Weights of a small multi-label image tagger.
Model: 5.44M parameters, 64-pixel images, arch pvt, norm layernorm, activation gelu, patch size [4, 4], depths [5, 5, 5], widths [64, 128, 256].
Training: adamw at rate 0.0011, 6800 steps.
Data: trained on simulated stained blood smears, 97500 training examples, 35.7 epochs.
Rows from block 3 of a small multi-label image tagger, named by matrix and row number. Rows with one number belong to one neuron. Each number is 500 + 25 x the weight over its row's rms, rounded and kept within 0 to 999. All counts start at 0. Numbers have three digits each. After the name is the row's rms in percent of the matrix's.
After each neuron's rows are labels from the 100 images, of 14848, where the neuron reaches its highest value: "responds to" is what is common among them. Only what is clearly more common there than usual is listed. The data: simulated stained blood smears.
# fc1: MLP up (model.blocks.3.mlp.fc1.weight, 256x64), inputs 0-31
# fc2: MLP down (model.blocks.3.mlp.fc2.weight, 64x256, transposed), outputs 0-31

fc1.43 058:519531549510487482483526496554491518475521492479514471540525459475479504476529513502529504485480
fc2.43 046:517514501478493454465533496517512499531565470518451470500509516488476468471518486474510505521501
responds to: spiky cells

fc1.40 168:504514500477484512522521525529501484534561492554487484527427525546502470504507488501473497493524
fc2.40 148:517505503524514580527480483491511538484485503513491510540492495488472522521488488504510509515492
responds to: spiky cells; round nucleus

fc1.109 145:488532475470482492458495485510539482481491522491525508540461511502498522496502465518523492480494
fc2.109 183:519509520447504540490459509468517472543496487499538501519491486497503512526499450514525534509467
responds to: kidney-shaped nucleus; band-shaped nucleus

fc1.161 134:480489517518509508542487481518469533483515503521513516493498522509500497515509547482481477435482
fc2.161 101:519516463432523480494470458538497484477533517464532521474524499514466523508528510483490484509512
responds to: crowded

fc1.39 078:538470513470490463503483479460524522487487549533498545483504503511504509506518546505465516460519
fc2.39 068:507486535547468517501472492491495537499485537531534516521456516521521466471488519488487494477539
responds to: kidney-shaped nucleus

fc1.15 067:467502472489509447528463521527539526513483536479490542513516536532539481494489510498483466495492
fc2.15 044:494473501497488427562481503473485498476497522474514516424474539468515461467516520492481493515492
responds to: band-shaped nucleus

fc1.51 080:487506527488496540534496490461481520471500507504493519513484482488456526498501508509489512507490
fc2.51 094:495485485551490478482510504502513495556431490472484520491538546535513502501503471474495489502508
responds to: spiky cells; kidney-shaped nucleus

fc1.237 142:533554495484508484459493461541510504467535496472527511491441465489506511497504464517506495519512
fc2.237 150:531513465451506522462467456509518526493521498455505490479500500511480530505533474492507505518514
responds to: kidney-shaped nucleus

fc1.215 052:520467493487520503492528518537503496522500501496521537490484507507522485487490482519544500529498
fc2.215 051:510476512512509543530531489486497479525487506565509486481524520486513516486482524508522512503526
responds to: spiky cells

fc1.136 140:511518472524522489474518514514483492512516480515487504513507524549460486509486502507491501515487
fc2.136 186:515496486501508459502510485520504504531477477449456484505544497508497500508517468458504515526483
responds to: crescents

fc1.211 047:486511541530527487540517522500471529489462491489506487489492528497499521527502521537504484496480
fc2.211 027:482526477484443557484492535530494489506494489547491522499482524498483446464541507484509483499528
responds to: kidney-shaped nucleus

fc1.69 146:507532541537512505525500524461483485491491467522482482499515481478481530502498499502525527538472
fc2.69 118:465464488551478453538513520464479503516487510521462506465469488473517486474486525514481499499504
responds to: kidney-shaped nucleus

fc1.71 085:445481498470492549549492482494513504472474530485547523472508488477527536471481498483481470527507
fc2.71 100:507529482515516450503557510524528506521447479489440508503514514504485509490489496451507451543454
responds to: crescents

fc1.67 057:505514511540474490466464473469488505541440543513520498491471494468481496521497502487517489467491
fc2.67 040:492492507546521507467480523517518477532467519496495519469500500500475516500465481488524508530509
responds to: spiky cells

fc1.144 158:482464489523535529496480523493475509477462493460538528490525513500493511537529533477484477489474
fc2.144 132:492486483539549498441516491524493537477496484511503516475550471528524486507504491519502478496510
responds to: crescents

fc1.255 064:468490518526520484486476511483474499529513503524519475506493504520509457471489443489501515525502
fc2.255 053:482510483468512539516458511513506517496455503493514505489487477505524488459502464490488535487525
responds to: spiky cells

fc1.185 091:488466459530480465489466519468496498510521519479515549484502529495522480478476487495500505478502
fc2.185 091:449467466531490470508457512487484529511489522491504539463457512496498493507511528505497474499495
responds to: spiky cells; kidney-shaped nucleus

fc1.93 162:457515485478461542489448495512503486506482548506543530533465507554484513500518500512491492459501
fc2.93 185:550466531509561514500520501504487508519517462500510479496557441511546506543479488506501506532492
responds to: band-shaped nucleus

fc1.56 044:518503475533506492480482509481503541542484528516526495506476467540535484469495537471504482496531
fc2.56 038:487517485500459530504449571515508490494531510529545522517458476498511495452514514487519519490495
responds to: crowded; target cells

fc1.49 159:453496477512500527508464531512459483526476518525522526508506523537472502528534515495494487478457
fc2.49 134:489488478494497556484556502528494512524470511505516530582483502526508524513502481504502490505506
responds to: band-shaped nucleus

fc1.74 140:492460512493496514508465435520498547479475512474493501483507517510496496506512527477471497453510
fc2.74 143:500512493432480520502506461532527501491520528505517470504444494495481486498517511499483513498517
responds to: crowded; spiky cells; kidney-shaped nucleus; small cells: target cells

fc1.249 049:484502473515489515522513528496517489499482508503499511516487513480526489459502538513488476473473
fc2.249 034:480502497486450537512494493484506511494497483535475494471478483482479494491500507510485490496526
responds to: kidney-shaped nucleus; crowded

fc1.242 054:493529510487472489532526513515537511481455535458518520537542453522497539497488519492510502493496
fc2.242 059:488479488497518491490497489513508506541499480448515507523498459499535492525512495495507512512511
responds to: crowded; ovals

fc1.50 065:499539500496509454465511476533492457546484511485494538492523497513529512474498519483501489566488
fc2.50 041:511515485502518474495525496507514457498559502497506456469507498486555513472481507495487496518493
responds to: band-shaped nucleus